From a checkpoint of a small spectrogram diffusion model: layers 12, adamw at rate 0.0014.
Rows from block 5 of a small spectrogram diffusion model, named by matrix and row number. Rows with one number belong to one neuron. Each number is 128 + 32 x the weight over its row's rms, rounded and kept within 0 to 255. All counts start at 0. Numbers have three digits each. After the name is the row's rms in percent of the matrix's.
After each neuron's rows are labels from the 100 clips, of 14976 (inputs lightly noised), where the neuron reaches its highest value: "peak on" is the class under the peak. Only what is clearly more common there than usual is listed. The data: short made-up English sentences, spoken by a formant synthesiser in many voices. In brackets: how many of the 100, against the usual share in percent.
# fc1: MLP up (model.blocks.5.mlp.fc1.weight, 768x256), inputs 128-255
# fc2: MLP down (model.blocks.5.mlp.fc2.weight, 256x768, transposed), outputs 128-255

fc1.399 111:141092118122134105101131154161129116168081111080103140112084145088050119104170100116114101140138161090141187099129110154115130138164132062157128154135144105145120129162124091143129172064146138134114170107168210165135151122094081119131122142120131151161137109075107194098142206116133144050089135109067063086103173144182094110145115176095119142159083066118122144131134156100178119142091
fc2.399 109:073167136127103117091076180102157179122097136105115082114124105123118104141123115135117110139111132116205114116120095173159134115146137115082078172136083111151166198142102128066134135094185147152131159058071085117099170170131147166099154121187165110093157155162148115102174076166121132164145145128111131107109128099152187060139105195106135147160093131118128144128126135115124088114112
peak on: /ɹ/ (47 vs 1.7)

fc1.766 094:134086131135112117172097117141135100189153187136110101162072080145090112176134123115134098115116098203156142103124064110074114039150137129152136155102114103137158106194116142079144123051136139117123174155138142086095147106098237117133149103064096177131135104103121185104233126096125142074060114156137139122095130137160133117134133108141151147148134100162067170085098129138197141167132
fc2.766 090:131196114057077088037158150100100153065129066128178166097105113139163107121128137147171114140144074125052147115110162103126128220133063135161133128118141151124103152095115125156099108187119086125123108068133098144198152122150051126165143152133116080108139105134086094101070124143131114128181098140140083138144187146112133174110111150099148110153099139095197124155149129162109163130121
peak on: /ʃ/ (46 vs 0.9)

fc1.328 090:126145105115106122169141163084099140160138068086116104150123177094104204135137105110127115118109154138100132081145193142121139109100167111147210122087112182150126121109154157178137111149139160131161081167187154126140108076087205128090162112124116124196140149068139184149074102116141133106096125139143096120156153123102051159168136131127113157151180166115145106143153101143127180136125
fc2.328 078:141077138126118172090092105125116091070111060097151150112122115131118072150102113140113156121149155156108114152178151109105145139067140181123145117082141102133153120159181110128136119074097162170073080100112105117134146129166090127140078144109118126110157106133110066148138136080154147126132120173063190160178112079145171140078081132144148120136121096097067121086147197100145106094131
peak on: /s/ (51 vs 2.2); /z/ (39 vs 1.3)

fc1.91 112:199133084123108193168098129139134126143096121064090102133112119181082064112179166090089149138131103102105224080183156154141113103117163097122150097114133129189110092130109157133124197116104128165077156144115178102117074138091113105089102111120086188146124152105099118205150161105093109142134125193124094155156188133123089067188150152145096100155199121147140137090081131133133149081100
fc2.91 118:145070136111102091131111167120135122162164136134138188096096100119151170100148096117092101181142072094090122078074130140109115153091079179103133186142111098073149136131090160126132054145133066125148153186118144163135102092072181121087098178103162109083125127156125133091155091113119168115108182119170153116117050123147101117070153138129152150118101129113102121127154127143132149159080
peak on: /s/ (28 vs 2.2)

fc1.506 108:122097174117071132084097085110167083111134126197161092186122139118146107112147092159125138127155123167055153149123079198095138075099115149177091145142113111158077183192116141106119192160173061105141093128149097108072137146097187160131090153156118113152101125097141164114099142101151122119150071176113140092182141132133174082118119157033144173103147162140136114113099208094159104110105
fc2.506 104:138172081109174156169144199129070147135191096082081178093119115134098140129120144138113124174216129120136135094052152123175191158128111099107147106208150149121143115062156130168067080099096168176163165135104185121150130088122121099154132150119112150114110112103087085151147164171114163084085138100130145085085082117106060132128110137126148079150098123124122151145104078105095134102139
peak on: /ʃ/ (34 vs 0.9)

fc1.132 096:130191105170126184140109162163160113091061185086160077119182173138093138057168134091130160080142088071126158160075163152162088127114101060157126090112128137114121095132094097173170142139123177121165091136152174209125107127140097128125133132138099148119105146125152141071162163102152100130168091107136085099138158132136170115158143121102117158177138099092205085111104160065171116126127
fc2.132 094:151130149119117071102119119108141182121154098105066163149074137048119159178109171156157123150149133132141126185126098111058165170105137171126116104162125091131128152156207191189096117092171080134117115157091134113151137105127149158119117128091138165090109134129061124128145126166093131092095160114157125151099162138147098081165133091169137153125145086124116146120160085108082107046119
peak on: /i/ (40 vs 3.3)

fc1.634 115:092121136115083167106159149108153210134165118091108143144125122062134131098140109126076092155132140157140144145153102086171108077148104142147121154090118106129050123131131152130097149139124102143046101116113115120085192145126156118119090104091111136159131156115122191157161139134121131138181102151160092183129153067133131157108096209085119149150152154104076102120170157103117139161075
fc2.634 117:133094120144080066117076095199137160148120158142169174102138073170132125143152160088114125106144111055100163158045097121147166184048157128135124136167155128056105133164167142101141152104194110098145130108096035157152152076134120076130110106111160121105088153135138084162109060077179085100104146132179169096149134124139155144163152113090113078085154157102146097131133181111139084072112
peak on: /d/ (49 vs 0.9); /t/ (37 vs 2.7)

fc1.758 128:131084122142125169178142105098162141137162117125130136112066098094066200152195185139124115137142162114114138084164166138146138130075137158206170155101176126193097116170110169156084122182137106163122152148110166143145149099112228108151136150071083146177130125101093134125116104050118102123098108168121108137153136090179103138124130097117148099114153154114048137108076090085119126101078
fc2.758 137:112134162082134125154101132111120169083144134154119113100153039053147146105115146128191210106142116139141120120121089095117138116111124119130118111147061118121134139135106109162063100124132110121135135129101085123124184135122159121147146073093135146101149176151148076103134061157162122131128117063093178075115132151156150162131149117122165116135120121133134138124096145139111087108166
peak on: /z/ (49 vs 1.3); /s/ (46 vs 2.2)

fc1.96 107:147101164126103119128131113200162158167101120104106117107101204121102114190117121177120104159157154110107098161074109141177124125125128091183170164151146159129100085192125166147128101104118127065174154170168112150133110144125083176090126107132118111124194097097112109131106143119175169116158077173120159118136135203130143125120125117137083132072056099181147088167163133055087159150080
fc2.96 104:154151115141097149122105130168121156089140123142099161102147115098141118085137087132156104111164107082164088139184134080073117140127176136124099137082134093103025212109153068131132173142130122163064133127134123123079118090060085126140099136127089143120089159163149149099171177096091101085139069069121142122163104068112114171154116151114128106177157107111110153092113143115217086083168
peak on: /oʊ/ (41 vs 1.5); /w/ (38 vs 1.1)

fc1.649 093:112117106166112121111136095086098111152148145150117144114115121085154116144104101104124088111135166218110078125101133169126106119137178132108153108159156097163104149139174123025142121123128174149132182197121035122075124143085141208170126133137107141102111138101126114199073093151125177072123113140083182118128101130115189123099117095168202102166132123161070168159159099159102142165126
fc2.649 090:186156156162117149112099110159164123187094156056175158099158140120170119183148156190148121160082099105095149096058135112061092113148183151113096098188130130127173063077102118117166112138147115142159139146172132143107099174110122140081114082190113126103144100111166124083163103157082104132102111101156154136137143096085133060118171165102131146126099121160093162103089119106167150162067
peak on: /s/ (48 vs 2.2)

fc1.510 114:114134147124098134097118158106128165106149095043091157206168091104104112118112124109070143145169248136096119120106087109154126133125137155129082133118133099082166162178143187115081109104132139096076127148081097131114117088119122134146163104124108113126164109125150171080185151135125121114130095128092143090095148076115156094114083135156114101138153137146095149143165157114188124161089
fc2.510 103:088110147138119121153123143201092109146139148120147148137129139152159190123155131079152183163145139131109138093148123110101152157113191153116140125122175108099141121148147061200079178141130087158067099158098071124172128163077147071141114109124138025146101121076073093116159108123055166097165161117060147222124129110125192171142167105112162164123133122142068124095094097084108093131109
peak on: /t/ (39 vs 2.7)

fc1.439 102:186136161105106168142107092101120095154161101135152177140067089106091122096116137138180069115154124117133153099082139126170116117086168119142111105099176126150115170095140147115102120153159133175146164153105151135121163126095153177184117112074135180130127156132165124150104151023191109154061125057099104136200179162140090097144107108110172091133176156118108137088052128147096138076123
fc2.439 088:055094132157151060080108095122082074153121147120091093158131161124174140160167114089119128139178092148096151163141098160123124105179116148166092121172102114082147091153125064135058115161140146158088120158159068112158140124135133048119172169141153111167094179148101153083137089138065104068216129205123137173086114100083170099116157131117111088115162118109121158180123212111125112158181
peak on: /s/ (57 vs 2.2); /z/ (31 vs 1.3)

fc1.197 103:136146120080062114110147099139148139111225095149120141183036062146130132147162152140147111121121115169130133081120099147100090100147096116155080119116084100181104186180126169108117171107112102180131162088118084128085130109114139133161163123133095116163067178113127164102138115152085102150118078121084152106125156111152126077174139135044161119158169151126130163102092147179161117085152
fc2.197 093:139116136125190156159091087115080098116133174142153045113164085130101147135122098106113129154148101163112097104180159069081122134133075091117131196107167082051214104122114165128096072092145167168160085202091153131184144105123133135103123090126162166156142115127092119143168144152140142139067173126102132090142146146079124130082134117144128164156159106178104070105112121119079154131130
peak on: /ɑ/ (47 vs 1.4)

fc1.437 099:169120118134087111137053124122164135193084115047145112119112081116086101127162159096104141074130151090120137088138093126160127095128145162147124203130119103157118178105124099156155198106117040154118126054094168163093179103119103068111154141118128149142105179112069106084070160141162076100155161125114111128104142126172137134129112160103108056134146173089079161154077158110158110117115
fc2.437 089:148176157171126160128133205111142134103096127137142150115105157100160138108126130179157185177131137124124142073171100065113121111107139095098175057022107119122153111101142126168074066072149123091162131188130089131131111150150117094086160112104135121109134168143140095208116093109066156099089170133102113152114124133126067170157107153135121091162147097091075078149137071128110141128148
peak on: /ɪ/ (26 vs 2.4)

fc1.204 092:048192120173136158141138112165165136127144145102100126131118192143028140072142169154167117158150123121124139133109122126159107120090075090126161092162104101155126097095058091115151062154111127139142071124076115163128074143205176083101109122150104099155170109142105200136169151190102197116110136105142130175196162138110071125160109184120078154157170127098168099080137147123107076181161
fc2.204 090:148051144100030114148156087143128193109111104068121119134091113091150148137120132152099100214152126135121103117189133129130171097133157184166131150126148115127081142157166114146113128138061117201116092123144152034130126189122143101109137114131092150116114141152103087142118129136140087142106091139092090061112135114149156114106140152141118106140162101104148180145128144064184120122102
peak on: silence (82 vs 51.7)

fc1.336 094:113109161078090148120102189153094160121114153169116140105144128145117122148154138123137096181110106109115148052163102119163131102101192102121159119112082121153116157068142143132103128143142103131099069111153112149105074011129132025117179189074130134141133164096082194125160088129112137072106158139123102154150116118151105134124139133149102125211129138113092161103102131164180174154140
fc2.336 094:137156140099158142149165176128132091194116150135107165100114193126113114104124082148120192113128164109088117088124154154172110103109099158148098128156158076133106086143050124134117166163091158153164189136164105146090149189110126205109079157119121119142102136143165079065188112114149158147150117154196119085132123131131086097071137128118111145139154105152169083143118077082079161074085
peak on: /s/ (26 vs 2.2); /ɪ/ (26 vs 2.4)

fc1.191 090:103172153141165107143107119116116118112157181162123061117121055132166143142110155196096115139123148181139180081169116126099094138177113145120194106101185122157134132146132098137111145145103060103111104140126157123131140190189181080107146104119117083181153141117119080151103135117118158125149135146184101132161085158160105174156093147113058173122149061163134151075120159146119153111185
fc2.191 079:142117052112118149099146084119129162150086066117129127077124153097117150150153092125150163065089134107160114177140155085165245104121115097184125147176142133119110137112165161170156135112106151095131127143083122137155117151099146131188161194169133076135108100183118103092171111125196142092165122132082163055070101112119133123137124090172134098065154079150096191169100104150128098132123
peak on: /i/ (35 vs 3.3)

fc1.591 083:168116166095118117123067078156145113128147093194105153131129101114120099191158127086137110113148087148123143140095071092149136177080156123117120119144142145103136108147131155067149134126177084160141119122115118174136125111128202075167161127209103141136174128119125126107131132139104068127097129211091148153088202081137077085098147124111184109154081138157120154159088129131110152107114
fc2.591 086:113116101089125143144142123130140100167165125163124096129135166136105116169138090117094178064129146117138155062144139170115144059055160078078154065113118171097119096144096151209150065119075074141089145127162157103136147164164199107130109130164074117133108168144143164184074123084088128126098116112161141098138075106093126225188126144123128132159137130121141159128075153172095156097161
peak on: /k/ (39 vs 1.5)

fc1.645 085:150116116146130104058185130168039130151167113051159067146112100154143125110100067129111120141142103073134144161123105178118114152183099096168158132100126139137096110112059153165077126163086121144142109147096172112126126113144083104139042149122163088152111158105116153182123142096221183090117142101139096074131162143121074124170153158133021112107118111151124075142112091147076173096148
fc2.645 074:061141130098072162111132054090209121126127149070122108110142078122161096140164139204151206116135186137150095130123137054091110197117142155116099160166148063099126162102199157116167133087174090129187129136128105128177156134146170141082161108114144176106165125106130132091143120153082123145097127113127163156105090141138196111077145099113207165114195124112142118079143149069119106137100
peak on: /i/ (30 vs 3.3)

fc1.604 110:098137113180151139105086098052125169148152086120108046104075144115101143173167159155080110105193105134132138098136065116115147131114120047136184121136083111175108148168122090125218136123150147172145125132082163107147130138138142107120158142146068165137122166106048118171119084141151132140130117140107085161162142150133082200120210196129112127132096107156116098114079125189056082158108
fc2.604 101:132123104146103095123150137141148104056132135108112160166191085120186125107185084098175115149077185109154121096126143144106091150142148122112096135095196100113107082167098132101096138149100141100112144139088133145092112123147164174209143108113138107102093053109170152031137146131129157183183111127139147137113078087114174090149108066109180141145148146124100157166129105038185136128136
peak on: silence (88 vs 51.7)

fc1.449 094:153085136162100169129100066107189102159116151138129124110132190080107138161149100133111122147161123153095152148098107082111099152101174132130156157076165110140098083163167132102132155105141170115114102157122126137143128163232192183114075084164152133143157158122136122098150139157160166200171126153113157168103153141140122167090144124166142186091092102144139131178228119086097070125103
fc2.449 091:114113162050170136150115093106088071106196069097199149122083180133121129146158101060148217139128128114095173086108086095058096141136109147128100090120152117095148180162150097109133103211141141110094183102124108160187135125101077154104145177142092098102111176169079131105101134146181120095108141205161125091112168147134096111189176138132137148113064117114161119133069145079106156140150
peak on: /ɝ/ (29 vs 2.5)

fc1.639 096:178116161134147184129119116100154155142156093183143135145103060143100142157217125128148080168139098134107147084119103143142121141106151092126169138079187098169147117203153171096150128080103106137080170126087128113134128146176144153196124128107119152174081138063122119153140086095136127155159122167172115100107134089134108136100122154120157103177102148169083159067093171100113134166095
fc2.639 121:144135121192129117128077095077126108162158157129127119142097218151129143125102146180153109168136142121168095135139134150192155127143092218154079106167117147144084163118119138142153154159167156188096116138129157177134096097074114125103162198114137154104206135146054156121146153148142130105106140127089096121168107139107130117044142125172108093149185104158114162121166119137131082145192
peak on: /ʃ/ (31 vs 0.9)

fc1.350 099:120148087210103115154068159054150159116187116147097092098128136129105156106185157150161109095181133144132124078102111180160126104160120085108129115156092124147140147116105121104141107115153159140110161204120076120127097103089174146159138153083119222091149116114094075140142144114128099049119072134118110157127143179125086175124134137146090155107116128152156165148128111143084103112102
fc2.350 090:135165132142166140179099143116132143145088128136120182086140155159146101145112114113120075135123149153069141125115120134101102217125103113160117155122138146172112106150085134102166157096101139139147099124121184112070120042174084191151109162106116157147118130174144136125114054123135145165095145127131173167075078090167133161150132133092139124051113133153162105115155105157090155096105
peak on: /k/ (39 vs 1.5)

fc1.290 093:193154089149094194152159188156163146110179114092121151152094073183114062126129157069071106190201126133127075143127114137111106103178099109148188047129146106145127131130075154096090117142106112121125158100103175122145136125107103069107144149137094133117152174111147180170166188114146162117083150074093156144124140122110102188145148172045162184152168147168184107125119091127076130116134
fc2.290 084:167080166105110128100114052162119191101119132161088104112125175086076132157132156101151139107159148124134126112133107112152139195118169147094095220061107161123219118096099099159125108134091203148139142188134129126083099108171149155196135111172104128110132147119136090124139090158149151102097083113122119097156130125153182079182116085173151061157079054187077127099122069111164126131118
peak on: /ʃ/ (66 vs 0.9); /tʃ/ (26 vs 0.6)

fc1.201 116:132120187144114131079130129140141180134141060175074159112121163141119133076146054145119112125126109084155114154112100121152100082157139141149138110110139089097094116088086135135108146183147110144151065161096124193157125069184212130062142154137144121135098139123111175093156212072138121122137131163131122111177101119107136152092094112084094118176107089129108132139162122117129109143081
fc2.201 131:121104115115152153122108122159093085161145119095177145135106112153136062168142113125151088108143139111124130150108171124087084152126161148165195084132077188103199152148051149103187158162074139129061127087193140182119099124089079049128097160140148175138095081159122157170145120125112103113129149103158106154086122125133182081107121160106111137059106123118105100137134135162086173102167
peak on: /ɝ/ (30 vs 2.5)

fc1.61 115:105214121196092137143150107102068119133106145163114138127142136124119138102115113144147130090138164129133113099111110127161117139134146085186172071147160144121120106126090081131118138159151122109187055125167126181141175150162171171128182198160136088189070149071157177102143149075094124097115113115118159082155122117094120142112117084068128096179097060139117149164161177091187134156119
fc2.61 123:132098151120159147138155159087114096189140197124151125117122089198157112132189100154177089141154168083157102134048174124068111101135188135120184176146104168111201176132033138166175153144111141134114114106181143183118141122084111100177120142095144140130091126113100154130082112131107097139113110123120130088145067108113183114133098122154188128158118097093158107176156129098153191135125
peak on: /d/ (41 vs 0.9)

fc1.623 109:094099159100112169159164148146115172155170136107134124135131085075081141134177109122079122172147118222096149123123100143166154139121128095200141147125110123122152166151163173113117227185138037143123087102110140118132117110107077082124178152053102097157122112063125125134138123137091134084102130146139151100138129132153141113149131152099138154118143141175126136140121173131180173099089
fc2.623 113:143116135163138163164130167174183103095083164110209167166201149171141126126153119111142128160142117134181158115083179117157134123142169067073150097131074117196138127128086064161140141080105086100130194106142185134145130118149146125093114050152112126127116075122063134138141120159091090142122124104159143116146133101143063149104098158099160121151157117147112123131113130134126169161170
peak on: /ɪ/ (53 vs 2.4)

fc1.102 107:152170113126058152145121173081089129097173110149088171189079086108101130093130153089104095082087142197115145070113195098093099191135117142125149134140135102163113129097142126103110131127110182178120092112135191124077146131160113134140122104153106132168087197130154142094181193214147171107068086128154165171139116073103105145113138150075149061135202118104106147071124135157147152095104
fc2.102 106:107126081126077124118182121145101175156131107140078169055187137125166127091096097123173148136152159138087143136115132095186123085112138102137143129181111150144130146127123158145081184130076129137102168119122087142101103130174136102112132096144095149130084106100175110095116097121095181170205093151148118124128144120143123125099095070170164116142140107120137062161115110141145060099167
peak on: /ɑ/ (55 vs 1.4)

fc1.760 110:150133140115087196126112090118075150131105088111131132105145159129141158119149061110084147130134173137129159141133052128136132137129145105119173121126133091143135122158131168152164109088157134177127095125118143189181086172159152100051154150116046098148088181146062141173120167101134086202146145100105120123136129105121117123140161129135144139165126102094159137160102107079083184157104
fc2.760 112:112123158154129096138215195082138164141113082069102087157141107077154168078095067180114074169143147086144076093092155186133153133142192102163127090120127094083089200083143115084175088081144096136088076140074175110154128142129132201145124114100164135147151142097098130169084095140112191096179112106080133140156105138163185187153127126114095148056133095123193117150152127162131181143157
peak on: /t/ (39 vs 2.7)

fc1.139 103:164150097096072170141167127160172192080138060141056100115139094136115145134110110150067070102113133122163132155178186106113122128151096152109157070051117071099101130181143192145151130101161133164176072129099189175155132116128197160090134094108140129108148121136170167142163214151122151096154170138069162108131162131136068124146158111144118145127132105171124139110173079182111125136108
fc2.139 114:130114146152153088152120164118071109093106165131104207115122170121145161153123117147108122153076087129067153105110084160114153110178122075151173087112130083079123147151145130148156150073169166143133142068121092161167120062174144098146130153111137120099121196117170109149209066110138186099105156148138146149143133160168141091162173177123147170110087113115097089095159125154180118177136
peak on: /ɹ/ (38 vs 1.7)

fc1.306 092:087167153139160132180136106078163106109053123184148148117107064101151172190096075183152154122157181150091101117126083145101135112145089087078119135121107129121110154186085154100149118176158151074125071130110095139107139189098141188145102165137143105124148130113156137094110135119186206132108079190170164106147144078110116130104146187154116161089123130148133118133155116069076099127101
fc2.306 085:160076150106112139099166100132141139091177110090148054174186164154152102104152146055145109164133153137150139089142101121142142128147111087159153090160077135140106118140119135174153141083186105138163145133134090189105161114124135139125143143101142125147091161106148126096144144146076061072153177098119142087117115180104199145116134111149148166217130124077119190115155127188144141071129
peak on: /ɔ/ (59 vs 1.2)

fc1.155 109:073142133097135133154138096127178129145156119123148103163159162124140108122102100183087084160108158078114123148154076190156104127124052179129089105124133154138136075236110151075135152159155148087151129164153097139133119176120114199112096096120175161079128109086164104155124138162217187064104082123124157114171145152101146119120125156130137183114076129192130109167140172074079128128125
fc2.155 096:140097145140164168161140143139033146090146112082123158143093126175087189123125166163150145115165158158111057092116120090127142142161175090169177133112085138119109158100131145171088118105113185148076116146165126114101110162110086156073140092118112117177153112099134140163112143112074040112113099149114114076150166162137143142119081077152112107172084136132150134141106070132152170134103
peak on: /ɔ/ (33 vs 1.2); /w/ (29 vs 1.1)

fc1.245 110:178119122104114142103134178117092135086182090133130123121064101104129135143190168132107130138163126129117129105162119153123145155124183083129102141130137145189122082144121139119068118145109125131119169119114141099125083102103159112150173124107066126172122129110058086089125100122146108126111130160157166161172123107138063110138150090082138110171163175143142114073017138154121152125111
fc2.245 094:113070146178143118156113121136212100198095166180151155144170129104142043098100101150108101083082114062148169124173118149075103110170129082090149123115163123153143134165146144084190160101138088131059123120170158138106170179175076095104100130131131129123128138129143212164135118086118133171134163156142075111098159137186174151142120157141120149090144138109118150110141159109137124147144
peak on: /z/ (63 vs 1.3); /s/ (27 vs 2.2)

fc1.159 101:156082158124132124067122153143124055111131129074156089156072115160160070147186179120117086136115100121121172078115108158150116113154118050105098145154132094133137158150120124063108170135154162105120191104172162147153127066051071101148159127127104100139105149099081108117091122113156077133123138172087141082163144104120121108126136100107163157153144155164117096152055139092160180139125
fc2.159 097:136138068162129122123138121142126114139137142111105176142138120157136142099127135078162162172151131165133079100069105176152179151139143081105101172164120164123129105165134118134155091129081160104091164133068159061157141188202093158116111107096108095105150089099092093171146095121150146104132135116208130176152111120134156170141104097159185112097128122090109100116121180114077163071051
peak on: /ɹ/ (45 vs 1.7)

fc1.748 082:198150119078162151157141143157136100122163117166100118124050094138108125165139153147127110072192090170115123081191076153159129098123120146192185077144133121157104232095128140151162120121121093130133119169200127072117129139087120096147142127120086144140109197103159162071129148111099147118062154117067122152156154107090106121147097149096239088188094193134164160135097151127153113068131
fc2.748 071:089079097137101144123100156092154106142111121181173132133149113137078124141133134120108108123057196117130142204101129113060111164130121072049064143124107101086129074191117146052121105145132161132101118095110108201149150115113118154216105086129142153042098102117087103091142135095113126123135086126118121123119110168137135151064129127126049096071136064118065133112185116121104115134151
peak on: /ʃ/ (31 vs 0.9)

fc1.462 122:109152146148143132157099144124145196170113129086099093144125136132099131142165155142133116136155129118106135104169186112162098107139117157163186132084162105105060146192114112117081120199066128158158080126098139138102147140088158198142148148120092137132140151080113178111172119110157197152100099151076169160080141117129129134120155179162125109128121111186059112128116185077122141184109
fc2.462 138:125158189153086105127038117084170130102147145107170114126151114148129137089131171100164167156126137103146209156097098075128121072097163126153083120137118125063133169117118114152107090166149175145154100043061048119129112143138174100149120122116105107127127180170115109085117059181196121086152083080094231069173082124135156138149110157122145105140128167125106129156096214082181080204146
peak on: /d/ (35 vs 0.9); /t/ (25 vs 2.7)

fc1.121 097:086121147150169113114106158150107125111152084146076114122079097165119174159155166114142105099135154114135149111187135131131120133126205136130152122186100092132087087134080173043121112117112126105141167101069075125145129140142143149154157189102082132136145158066087150155195126118081186161138148124096162110087143106118110080113130145165174156129114134130085149110133120124091146197132
fc2.121 102:134091205094124019111118087106123198121120138147100147117123112154075176148134210123093082133141162099108077123078122075126119156101140118178099092154170190119088101054120135104108084143100143101148130125146103050096158129153124130128092136084098137109103113169147094117105124136145114151084106072158219129172127100121149124136078100103123135090116157128134094099122182136130155126107
peak on: /t/ (45 vs 2.7); /d/ (30 vs 0.9)

fc1.704 100:120137085208168132140113135091112151137140093104106159160125168100131129129149136116163156053163090149143135117137149126133120152092157052112148108134126132143120124105077066109194119149110161180153165179096192140077116126145107125094153185105110210110120147149088135190121155133157161153103117118139121162157131097099069191078204185139133165098130130160161115176129126155082117130093
fc2.704 084:126115124086064124113181106141142121127096168152109137148152141148129130116132091117082117136129153119105129130116120184111113073172124130144151157071140097164155077150130167152122155083163067103155078177110122141136132142129189132136127092127081103072118128104120121141134079098086140143139164110172156153113131129150177126120121069121127158143148125128072137149122129101255168129116
peak on: silence (93 vs 51.7)

fc1.564 083:084185138106086086130150111110163115119132132137078134107132105135133144112181127097102079077133099175110187200087178125121119183118088119152122109122105099094137117153193190119117114126165100124123076143070152143112173172187145201081102083134168140154148123161132134136176145153105116189120155162116151139122153088158110097095127162127160138138074138162120122121136220051118153126082
fc2.564 081:160153127171126050107102181120094131071125101157107179086076182161166164105124066144161145120161082132101171142077101046120182172128127119179152101106201095144138119100097090076160128120117146126137182085164117170113148107146109149115164084153104160125129116109107167128081096097189071143088067096129138147081121143062087108095170187090097092140063158173149129164155114096128193164120
peak on: /ɹ/ (37 vs 1.7)

fc1.322 130:188121164102139145091118159123118149161112170119143126145118176059146103194179120090081077111144121108086107128122094117146093156122173080139137131165167110165111110178132121105140140080145163105115137138104123122081121138121073173187138169147092108141104149065143142110126114165176144115163115129177176149122182155125092153054190145086145121119119142125094110062085140135110115131064
fc2.322 176:102179096093070095092113128105142168078157109109132108075092103168100132107088119095120114162160167179096138081070084177175126151110142112164107184190026163169154161155164161131129086072161106185176124146147094127131136179163095194168145141131108130127152113170126065091087119156175149156180059163100165117109127180129164136057146142133112137187130121124138123139113145110088133067070
peak on: /ɹ/ (55 vs 1.7)

fc1.324 099:107098161084166098026111075153143139165207092142104148130104131063144185156121149124105128095167131123136067074083073135111097134108138133200102134132131102103073161135107090122099080097164172149167170115108078122119153142143175102163162157127109080171092137063112136055138086092134114129111156143139160110170088159089076153056129134138152055072126093165117169141198131124183111120100
fc2.324 088:112071110131093185162135172154123115103031153104147056114089147161136095136130100032135166088119138160094140237125166139158108114070111120096095135103154181146105096144204138080118138129134112141065077102100153116103110109140076202108117087151023163147127156154113112129125095141125193178155153118123118156156107128139171114131100161083083159125111119115135108143101141105097123135131
peak on: /d/ (32 vs 0.9)

fc1.503 105:094106131139166152109149109114161136134113151136148139096085081141094147173157116117081137131133127127102104128091166172098127157162081137114123087132191122114149103155094077133150141133138074030129132108083109104095170128178057129130110127118111125142144120085138118158102204190105094133091178141139066112131144131163184157134118146126121152084101163216119157133127184083116121096072
fc2.503 101:158129085110093179106124164060130230089139162135189184129120190102142109115119112134210168157152158095097125099125170103144166112115166117088144144110061146138100056114115098171154115178148170097166116150198088102106118112124163036137104106129111180108096072161103173145161142123151135129088116070146173067130103128120095115152077117121137118161160029080115127159181116128151084145134
peak on: /i/ (81 vs 3.3)

fc1.27 094:108095171145086133126068126092157181150122086106118120128159098126111120099103112148138072140120152119139129084077129114173106109141165157101091153090147088114096213106153141115069161093207072134157085119104094139075176103118198119176103114139105136066179117103071087134068143221138141075084130150127179079137117106135118128135099140160092134144167092148133184126209132138183141168105
fc2.27 091:115122121109192134142167149138101090115114166132155051135128118135152154212112124135130132144176162168126183148085135044091130095118140120142110138151126157085128059138115087184189158161078159109153125100132121129155147162128102175151087167128139130203098155113129092157212084127090086134179133127118077178131107091138162138134131144157108150144076133135117063055137174114100095102154
peak on: /t/ (39 vs 2.7); /k/ (31 vs 1.5)

fc1.365 084:077144117086072152128121098173142096185168146115058121123157191111112114107109134135117111116134113129112134138193133084167131111153150114113099158099147154117134073073093148150115137096180135162127092175091149140128083048134154134086100190090055160113157122164126110142111176174136115120164171109140166153117112148072151156148172159201105130158141133166110158055211111124121103161162
fc2.365 083:100156148150140210177124111131111103122103147143139115135169112114120094123097143135094116135104114121168126115085146111112085138141102078112097174108169156090171112132116156162156051126150163153120094185208112164163125140134084113099100075183165131164179145173126147190133104135106121105136096157121109137110129137106163134099140121191115100113157119125151136174126075167152077122135
peak on: silence (86 vs 51.7)

fc1.94 090:067127092148112146145134128145115092133138097125104158109145180162109123072099074140165085190112086097102108143126168104133146119139130129123101120081159129064181133146100151166136165149155135147155110172160144181179112087091130155105180135106143161095086146168171123087103212132109093131153155151125112114152115088079129136131110097164159160131124091096127168108154047037127146132129
fc2.94 084:106158136167109062073139127161081130093037150143161121095051126197148072114159104175098099103071132205109085179135152090142139060140073093113134086149146099110115126142138120100123150112121138090179137087095145126164122107103148141113109112112214111161127086089105085179169094157132107111122163119128134148142110175157131121082145152130078087126146095151115108150129160126094096158133
peak on: /ɹ/ (34 vs 1.7)

fc1.371 097:104166145165193082116093076130139066186130114137076100127135156116143154154117106194109149103153192080109130128147071111109096109150129167094108117146195134109105181143085154106156118132126155130130139162151108178182138107105072138120129179172061089105178149145136135117140152096102177063159130148103082096118136136074100154112129145126138129093159180151151090092147081098033099093149
fc2.371 086:140092177081102097171134104139184160081146144139122148153088136167083096120091118074110158154108097163142143094169193122122141124150066097160093113133097161176120177165106117127159091140135151135079140092100120114155045104143120158141110114140175188134137163153142149175134123154102110143171088137151167116127123128111152118177114133101110147156105177166086147095117178186209093146134
peak on: /ɝ/ (32 vs 2.5)